{"model": "multi-label image tagger", "depths": [2, 4, 2], "beta2": 0.999, "shampoo_beta": 0.999, "cautious_weight_decay": true}
Rows from block 5 of a small multi-label image tagger, named by matrix and row number. Rows with one number belong to one channel. Each number is 128 + 24 x the weight over its row's rms, rounded and kept within 0 to 255. All counts start at 0. Numbers have three digits each.
After each channel's rows are labels from the 100 images, of 14976, where the channel reaches its highest value: "responds to" is what is common among them. Only what is clearly more common there than usual is listed. The data: histories of elementary cellular automata, time running down. In brackets: how many of the 100, against the usual share in percent.
# convs0: first 3x3 conv (model.blocks.5.convs.0.weight, 192x192x3x3, each kernel summed), inputs 144-191
# convs1: second 3x3 conv (model.blocks.5.convs.1.weight, 192x192x3x3, transposed, each kernel summed), outputs 144-191

convs0.27:130106160110118129073117108150153138146101097110130099092119116194139176110144130130107156126147165145134092136160138091158123092119152131143134
convs1.27:108150130132138103161145134121139122070152164151152109178146113079114143150110112117131130153146100105076122136146140137094130138121137081093147
responds to: 101 turns on (87 vs 49.4); 010 turns on (84 vs 50.4); 111 turns on (77 vs 50)

convs0.23:143140138171090128134162122127106141164084115106137128144101106086131093114109188098137126119137132155159157115137123168110131115141102156155113
convs1.23:101113142102145144112109128143141136104114153159090117110120144110095113156166104160111103122154108098156101120094130130152139175101123091119123
responds to: 110 turns on (94 vs 50.3)

convs0.139:081111154146149170099126138086123133115116108160110172091150149128166137098148168125133145167149122130150144075144145155147132150109132128120079
convs1.139:136147122099142060137080128182108145112091158120142119155146121126122119153168108139101099127158106099175124156137166071168155096181117145132128
responds to: 010 turns on (85 vs 50.4)

convs0.133:145148084132126120136137135146141129141106116130105144119157150130174140129158160078109118142154147149122118143123123109145144147132127100125137
convs1.133:101134173126130130167144113104111115107158097122150143106167119108094169132139130122093116121176144190193104123128181142109127124120128111153114
responds to: 110 turns on (76 vs 50.3)

convs0.25:119109117098159157115080133154121089106128120074111120099122145160067167126136097082143136132130123123153143159128105140153116141125100106123117
convs1.25:097115123154103113156160109146126129101167153146125121119133144088090115120157077188109107091181123152123109122138127144138161113113133148101123
responds to: 111 turns on (100 vs 50); 010 turns on (89 vs 50.4); dense start (68 vs 28.9)

convs0.180:109123121133120104174101104154143168205133106122195131065127129167146104136122124136117106160140136172126111154104130158055141153108152155118142
convs1.180:078111126129103205142130155120138117089131135150119143144154092115138147120119146137158130120097098102156140116113151109157166154186141123135127
responds to: 011 turns on (83 vs 51.1); large cells (66 vs 39.9)

convs0.163:106104094089132122124149106101128097166117106095127095109144105151123194093096122137098098132164118143122125102076109101136147126153160102103098
convs1.163:128170103152119126146122140108144115136159145147171161116124117140148135111105160129137133105106126148149128142158154186149115138135156115166133
responds to: 101 turns on (98 vs 49.4); large cells (88 vs 39.9); 010 turns on (84 vs 50.4); 111 turns on (79 vs 50)

convs0.30:130071099113083117134156148131131113127111133117139128179093117167132111166157134134146129131143137065111129136106158140122187108109129148159148
convs1.30:106154169118121139149083140137109124129158103137104068098128129128107114146113134126143083134163137145140092119105155118163097161135167164129074
responds to: 101 turns on (92 vs 49.4); 011 turns on (91 vs 51.1)

convs0.46:092107078129106121147105114095095125123096101137150136123124148141041125113077139148101130143127162112157153156114150122148154115127147115120119
convs1.46:083123140079129126126117144133143147116111121126139153100183164139129160132064095143134153139150134141131130128110128153144093107136134121126111
responds to: 010 turns on (97 vs 50.4); 101 turns on (96 vs 49.4); large cells (80 vs 39.9)

convs0.29:145138095144131105165130146156154101140152151134090134095111121129119178134134120117136100134135186119100121115153139136167140093158153146102130
convs1.29:128115165122095140130153114125140116132083099140130117177134143123157074126146147134138190104125100140109138116121116115097133149137150161154147
responds to: large cells (70 vs 39.9)

convs0.179:143136119105090151145120117103130172102113080156116096167114165176142126135122156141129145111169128148119155107123133136131103095117147192120169
convs1.179:119143092178135106096140142138132062135089157145151105098120139078143151114125103085150132137081127094109137118107151126149125121107095098169119
responds to: 110 turns on (88 vs 50.3)

convs0.42:159129121120092131124078184133104141134165132161113116132118108121133117105136105133140115138167145077120131166098103111190178124146132132157154
convs1.42:103142162135134124149148124121120118112131157119123151097186119121133179119102144127098154114104127156110093134085164134141095117129104157081103
responds to: 111 turns on (86 vs 50); 110 turns on (84 vs 50.3)

convs0.69:138120163132132138131128077152144113150134141127112123180178120105180154115069127119139114137148138121173129129144158155119118132130114129115103
convs1.69:117096121148130091138161110072098124141113114100125099091140146167121102150162117163112163156115171123114119125136157110160117129138154113120163
responds to: 001 turns on (88 vs 49.9); 110 turns on (83 vs 50.3); 100 turns on (78 vs 50.2)

convs0.3:123136115143123129153115092136137122125132150145115098116151144145111080109139128168146127133111122110123121059143092136153152083136156136117138
convs1.3:131141146115117124182145114113108140154078133101141132134125142121119168131116122131141137100132139140164122171166152102148131167171126110137137
responds to: 101 turns on (88 vs 49.4); large cells (71 vs 39.9)

convs0.104:152123119116146125097103121140134125160114110112217138099115124129146086122171145117112158171101116121133127149155155162121112121115112128119113
convs1.104:080117115120173158132164159115103150143130153152104157112148133132153161113131111113139077122142129123087159123129079134144142132118161129138150
responds to: 111 turns on (93 vs 50)

convs0.62:106101089119103146127133137086085109157116121132188166117147110095154139151155154125136124127118118193140100107141129127136079137092167153103130
convs1.62:150138142162110097139115125136119162111118150116084139123163122151140141117107138142117127113139107067124162122156132122132166082186148128170156
responds to: 010 turns on (81 vs 50.4); large cells (69 vs 39.9)

convs0.50:125117111114108119164134112172124081128139111127133126140125129157108055118137134120149158107118106154179126091113138168162217139137109141109082
convs1.50:133110128123149090135126077127147124137119156146130119112111129138139197130104110082143077145196153136102108142163139107104139095149143079107134
responds to: 010 turns on (99 vs 50.4); 101 turns on (93 vs 49.4); large cells (91 vs 39.9); 111 turns on (79 vs 50)

convs0.98:116132108120126126127147119142115168134115127127147129104161165071142151168113170142094110096133107148156156111155152094154136129102153140136156
convs1.98:153161156154100122106111113107102134116080146118123139139156135157112130132195099151145118140092117123123101140100122092144127102136113098151152
responds to: 001 turns on (92 vs 49.9); 101 turns on (86 vs 49.4)

convs0.88:106103123169122139174132131131123157151118164126121152104089121120135107137141165114139132185107135176068130139137109109148096097129134126114178
convs1.88:119123157161119127090157134101128128132132127134144086135170131130105122118103121126141128125102140076085114138091152161123093149151073113132138
responds to: 110 turns on (85 vs 50.3); 001 turns on (84 vs 49.9); 101 turns on (83 vs 49.4)

convs0.113:139125109098166136131131150142095122101101122155155107144089125103144111132145131113124169150161108112170100134127113090150136119141112117122154
convs1.113:117098139146094145132142107113096127142140123133114141080105135163120153097128168121109104140106133153116153106106108188122134156111158126124107
responds to: 111 turns on (94 vs 50)

convs0.41:147110169182122125134102127146136156105143117135078115125136123137111125129125153129123147154121153187139102133099111170073103172149123131157122
convs1.41:118171152101142144131132137055136131119111160127141177093105157114112126117111136109127125111114111106111152128157111126149108124117165150095193
responds to: large cells (99 vs 39.9); 110 turns on (90 vs 50.3); 101 turns on (79 vs 49.4); 011 turns on (79 vs 51.1)

convs0.146:118137063122126113107131096059146133118149127143135119136135121123151187153126104115131134128194137079128082151130123102136142123130133122153112
convs1.146:165125118150143114149096146193120102148099125115130114136137145136137106085122140164144104140108140181148163126115144163153133080147146094128102
responds to: 010 turns on (100 vs 50.4); 101 turns on (93 vs 49.4); large cells (81 vs 39.9); sparse start (69 vs 29.2)

convs0.167:134139099135109101142122120169111149147141133108152100125126146115127103137132101119096094130131106126141129201134144129105127116102131168136133
convs1.167:148169158129110158181143185102154124112099128142099166158119121142162156135140174124183166109134166160130117085149105143131082159174129147111097
responds to: 000 turns on (98 vs 50.1); 111 turns on (96 vs 50); large cells (75 vs 39.9)

convs0.128:157143100154105096144124126123110140156127140129181120135064102109153171148119122132122124108136129121161142189125118172110082099113137131127141
convs1.128:114097118102146088111131092099117115110150123125095155128147167126129059102119135127146148122113152137113163111074131075142160129142135108121113
responds to: 010 turns on (95 vs 50.4); 101 turns on (81 vs 49.4)

convs0.108:117161083136080134128133144112157130111130101142155135125135140125079124126110127124124145117160127126109108129091108082093133171154139122146124
convs1.108:115117094141154076111081092135115143128120147111125109111100148138135156102112130127124140134135154128071137114138176165160093098072128136126088
responds to: 101 turns on (95 vs 49.4)

convs0.158:114119089139108135104069158146151105150088143148133160143139100092137138103098107127164146130110095166173156097120146146062153131127135124105141
convs1.158:177151127130167133128130079099120140142124108131109123106184090171159136129124137111102091159154155100119084127105072123165102114145157124137129
responds to: 010 turns on (97 vs 50.4)

convs0.75:146116084165145132157164141146107091117111095145134114176142152112132092121075113111134162150176105119135116126128145108131082103140123120097148
convs1.75:094102169083083089133105094110140140124167117133128076105120125143130159122152175122135109145130138151141158129152125127114148172088127132138162
responds to: 110 turns on (100 vs 50.3)

convs0.185:071125148178158163164121128154093143112127112123128073160136135137108140095113164125144130136130109134152136146074130123142153079141169113193144
convs1.185:150114155124106125107121128149149124131102172126129151134153171112173118147173118154125149119119169128104128099147095131162121159141104154118129
responds to: 011 turns on (93 vs 51.1)

convs0.22:125113093117124140096139146121115099126146140130133147132102082113124176133144111136119143127100103142085096107125104138112136141135072113130143
convs1.22:124141154159111107135105093141112136134093113091112096123142204098120088104133157133115133150159169143163129114110137110141131142111140157120111
responds to: 110 turns on (77 vs 50.3)

convs0.36:103162169162133134086139121141159121161119167142091102133109109165131114104147129125138129134144122133148177129146135129160131121052169103127127
convs1.36:125109101131127120167123097127108139075115105110150151132182127132105121136111101145110146151130136115119185131129150130085076129175074138127140
responds to: 100 turns on (85 vs 50.2); 111 turns on (77 vs 50)

convs0.17:144113117087149123107127126108140123156145097065154114136122125123157197107141152142095091110165104127097120139122100123108096150129179135122097
convs1.17:154125131112101118176144109131134168155088133184113156135134104183102123170129119147157124104126138133158155130129167129118110161145092113102119
responds to: 101 turns on (100 vs 49.4); large cells (73 vs 39.9)

convs0.99:122105105124118088096125144166116125143144151142178146091116117118141126114160128125103139170138152099106131127142120129121126155121087147066124
convs1.99:098120133097165172149135147133145140112115125096112134173122116139139127119166126154127138123132115177107125143146101157155126109103131097188144
responds to: 011 turns on (90 vs 51.1); 111 turns on (87 vs 50)

convs0.127:124095126146124144137081105131172086119086120144155118130091126073103133104132111155130156144144110134128106136124150147176177153133092141085163
convs1.127:158146113129134086114095140134131155075146111145105157125155111125091121123061147142157127138158148131121146134098133101087100124143109098134105
responds to: 010 turns on (89 vs 50.4)

convs0.110:120140108151093110135142146115142155124086102124140117151142097117121130157120109137121159110146175129161158142118094116138156105122097162131147
convs1.110:093124115111092114131137145157134114114135145140092137129175171105157130096120151108145150107162147112135119135124161084127125156136141110110120
responds to: 011 turns on (86 vs 51.1); dense start (66 vs 28.9)

convs0.40:171118161119163125157132133144162140093094133152114125112126086131142108122092132103130120129129144136098145106123133135106149157152158094140119
convs1.40:072125084132114122127117176145099105126175100099140126115133143158116188074113160082144124136147101082157088151101122145130080144113132125154128
responds to: large cells (77 vs 39.9); dense start (65 vs 28.9)

convs0.35:181114173136105147128137117122128132183156151124133155079115105163158136068108119136128130143112119147088134140137114112195110123123149113092150
convs1.35:098139116163089130121150153108115102136096119158145117146142148125102088113124134125127144129160142133116135147076121129104127116146092142108125
responds to: 001 turns on (95 vs 49.9); 110 turns on (91 vs 50.3); 101 turns on (78 vs 49.4)

convs0.164:112123096109121141109145131065130180137137128162133148158102155116114120107130130135134154119135140146143148142168128131146099110142114131144153
convs1.164:119123135151108124150097157185159139104145145065102109095111096117125163140164127110161102162109133125087130130158124092149148135131118120135095
responds to: 011 turns on (96 vs 51.1); 101 turns on (75 vs 49.4)

convs0.90:103107097122158137131159092116174103169132127100126101119112146121128105115115196122138123121092151205124138116120117147091136138116140137112130
convs1.90:127126157171130131143101166144076138110146170126115164120156111133112183110085119159117130097117127105150106142084140103152150128129106145124158
responds to: 110 turns on (85 vs 50.3); 101 turns on (83 vs 49.4)

convs0.51:128117107120143138105108103110107139179107110120107120112149186087179122136119102176119106137130142126130156102122110114130083108148120133135122
convs1.51:115110121153125106116177139096131130083137137110089132164097120161108129137129107103126134126133125135158128101086085141083146105092124119178164
responds to: 111 turns on (94 vs 50); 110 turns on (83 vs 50.3); 001 turns on (81 vs 49.9)

convs0.109:129125133121119140111115124141154150133114164117097122138145133144133112162091127119115170067135114165095119100113102136105102105130168147131118
convs1.109:136128122127119140123178145117119095151149114114122135131111106118130184135162084154132084134125115107117125104162138128129146135117128112127159
responds to: 110 turns on (89 vs 50.3); 111 turns on (86 vs 50)

convs0.97:144148149111119114153144127094129132139107145099112122148109134097121161107118099097126137103110140126143126081125086165164085098149125135124098
convs1.97:135124091126168145128135115192157137135097146140103128103142145143124126099101138204130135147138162127092102151124137120078181168124152176131143
responds to: large cells (81 vs 39.9)

convs0.66:125146123102153126127126157143110183146160081118107096121103152136127160117079103074120113131152130146089146114147117157153114172150104152114124
convs1.66:116092143143121129148107132120108108127113140115148161149172092154137100165135152157130159141128150103180096138137121109108107110083151136137094
responds to: 111 turns on (100 vs 50)

convs0.65:122117126125129157097136108129099133114140138132120161149146106153119118129121132143124116142144109127119086116107120164136127130140143161087095
convs1.65:159151145082155044149147132120145125149122130141128116093177109142126129115113131122126101127107126129127139122121132142119115143081135152113152
responds to: 010 turns on (89 vs 50.4)

convs0.147:124101131035167092116121125146092116096129140089111074134139117140104166172161135096097150116120110096122139085141124120166133088201092088089152
convs1.147:124132144155108141095116126062135133096131099157108187133112130130106135163090080175105147109154111116135168143162129112121154121110158160154139
responds to: 001 turns on (88 vs 49.9); 100 turns on (86 vs 50.2); 010 turns on (76 vs 50.4)

convs0.160:111136143153091109126133160103145136119085108136132101185140107114094130056107106120117082130121142090159100138113124145122143075160141133143134
convs1.160:159116140122175113128090113127138123169154141171115174152111117144161134183147139119126129125105113137098151124116127114173158165145132148113163
responds to: 000 turns on (79 vs 50.1); 011 turns on (79 vs 51.1)

convs0.77:136159150127160142180110112118101117141148092078151102097136115136140133130140119146080125114103113187168167111129124139137137148154151138116153
convs1.77:139081131113086135113162101116175109107095133167116141096103110101108150113081095160153105083148143091074109148145128168116151112154108145130078
responds to: 010 turns on (99 vs 50.4); large cells (88 vs 39.9); sparse start (62 vs 29.2)

convs0.6:111142160144148155135125092148106110170126086101123174127096125128154161158139144125159134142098129115126121123132148111141184074094161120149092
convs1.6:131093154139096126154168169122141128097152147146112075121158126139125142093102101113106109125158124145160127141121146124138107157137110134107163
responds to: large cells (96 vs 39.9); 111 turns on (96 vs 50); 010 turns on (95 vs 50.4); 101 turns on (82 vs 49.4)

convs0.11:103118115137116157156158115093100091136114095143165128114138116118124115099130115162169191122137158119117121140140185118173130079140164104144128
convs1.11:113140124145110127097108168146132164093155157116102092153135131135157111151106140132150101109111128157113140154131122106105153133117134146112110
responds to: 011 turns on (99 vs 51.1)

convs0.43:134135116142120092110092147151115158140117129147118084116138133110091112148071124114144131135158102152182111115119117127142131103153152105121099
convs1.43:124103117145142105152154079097121147126124116133129165151123098143155097122139148131103124090108136099080161108133131097128109128122162124149165
responds to: 100 turns on (82 vs 50.2)

convs0.63:141143118126178150134159111120095110155138151096159137087073128182151143134152119153168119148132136115188123144134095128135133118127154148108115
convs1.63:130127152105145119129095138124141156086071163138117115120185087073108133112107062142111102120137125120097143122119183156133143121124089146146157
responds to: 001 turns on (77 vs 49.9)

convs0.187:096108098138108124133130098130149169128127127100142133137153103082144132146122085101131097136143166152146147109103129099114120131105167133148120
convs1.187:172150109108128118121156146087114105100143135148086130131110143109113163158175144120108153115103132068133120178151115129092115143106137087092152
responds to: 001 turns on (80 vs 49.9)

convs0.57:144149094129121090077139144120162138126157148148170099155125158097117114134106131162133150127146114165104103129115151114133116128121155161114076
convs1.57:111109133125169121132099117136161103115153078125109133096111118180129115111110148094105096117133141082135109127121084137109151106108104147095217
responds to: 111 turns on (94 vs 50)

convs0.122:181116106145145087142134081137149090091145131151113124173120176100116108114106133089137139134107120100140077124118076153107123156134138133129094
convs1.122:126118153121100106165124191111157159136117147138171138101084112129120149096133169144121114130173165159144162124099176111171133146146128138139138
responds to: 000 turns on (84 vs 50.1); large cells (70 vs 39.9)

convs0.39:114159114136140159119091121098120125147115114124123099088128108127098140144147143175121161155158154188123102118079137124087157108132144135151112
convs1.39:155125146172126136130121130119096146114155152097145162155132185137122137101141135101095107139114107093174150140159164082167109176134147162109133
responds to: 101 turns on (83 vs 49.4); 110 turns on (80 vs 50.3); 011 turns on (80 vs 51.1)

convs0.55:153120126125124117125140149168116097142098132137109092114116129111125120130062176067103158119163103166123114155082159134131085155141151130133135
convs1.55:157086142163121117161073114124149116107123114161142134108172133150164100145151134166132084115145141076153127103132139128148181164150107132136136
responds to: large cells (89 vs 39.9); 110 turns on (86 vs 50.3)

convs0.149:089082169130117169128090119129097163134112119091127148118142113092113117112108164126132084083157099114128142109135153134124127121128118149152142
convs1.149:130149085157155112152145152093162077136145109109140158087120163136183129166180141108141146154136122161154117173133130141129160146156120122139106
responds to: large cells (93 vs 39.9); 100 turns on (78 vs 50.2); 001 turns on (75 vs 49.9)

convs0.130:090153121138157114110134138143159098135107104089144141115150156172086106113124101112108080143127163125162115127132135127142134127135123113144132
convs1.130:171125152122123126135099109125097121131137113181138155164150151103159142122158170117117167137154118127160156123121165118072165186101119131117163
responds to: 101 turns on (88 vs 49.4)

convs0.177:157098119168138144138093116143115127143115151147112117119121108128115168135069110155134125156141137166134127119119100093130148114136114097152128
convs1.177:117081109068137098086156123130103097123150114092167158116132121139116108124137104105119129138087127129111175140118110150113141079141180144094111
responds to: 010 turns on (100 vs 50.4); 101 turns on (97 vs 49.4); large cells (88 vs 39.9)

convs0.123:133108124179109098161113109090178140150126127173136144114094133115131133146150170112124176131157116125158136147146103132112098097128109126175157
convs1.123:136130100105116134112144159139116086119128128102089145086185138108123122085129140115109098145076169138101148124121139095146141145090126124086083
responds to: 110 turns on (98 vs 50.3); 001 turns on (88 vs 49.9); rule: rule 99 (29 vs 0.4)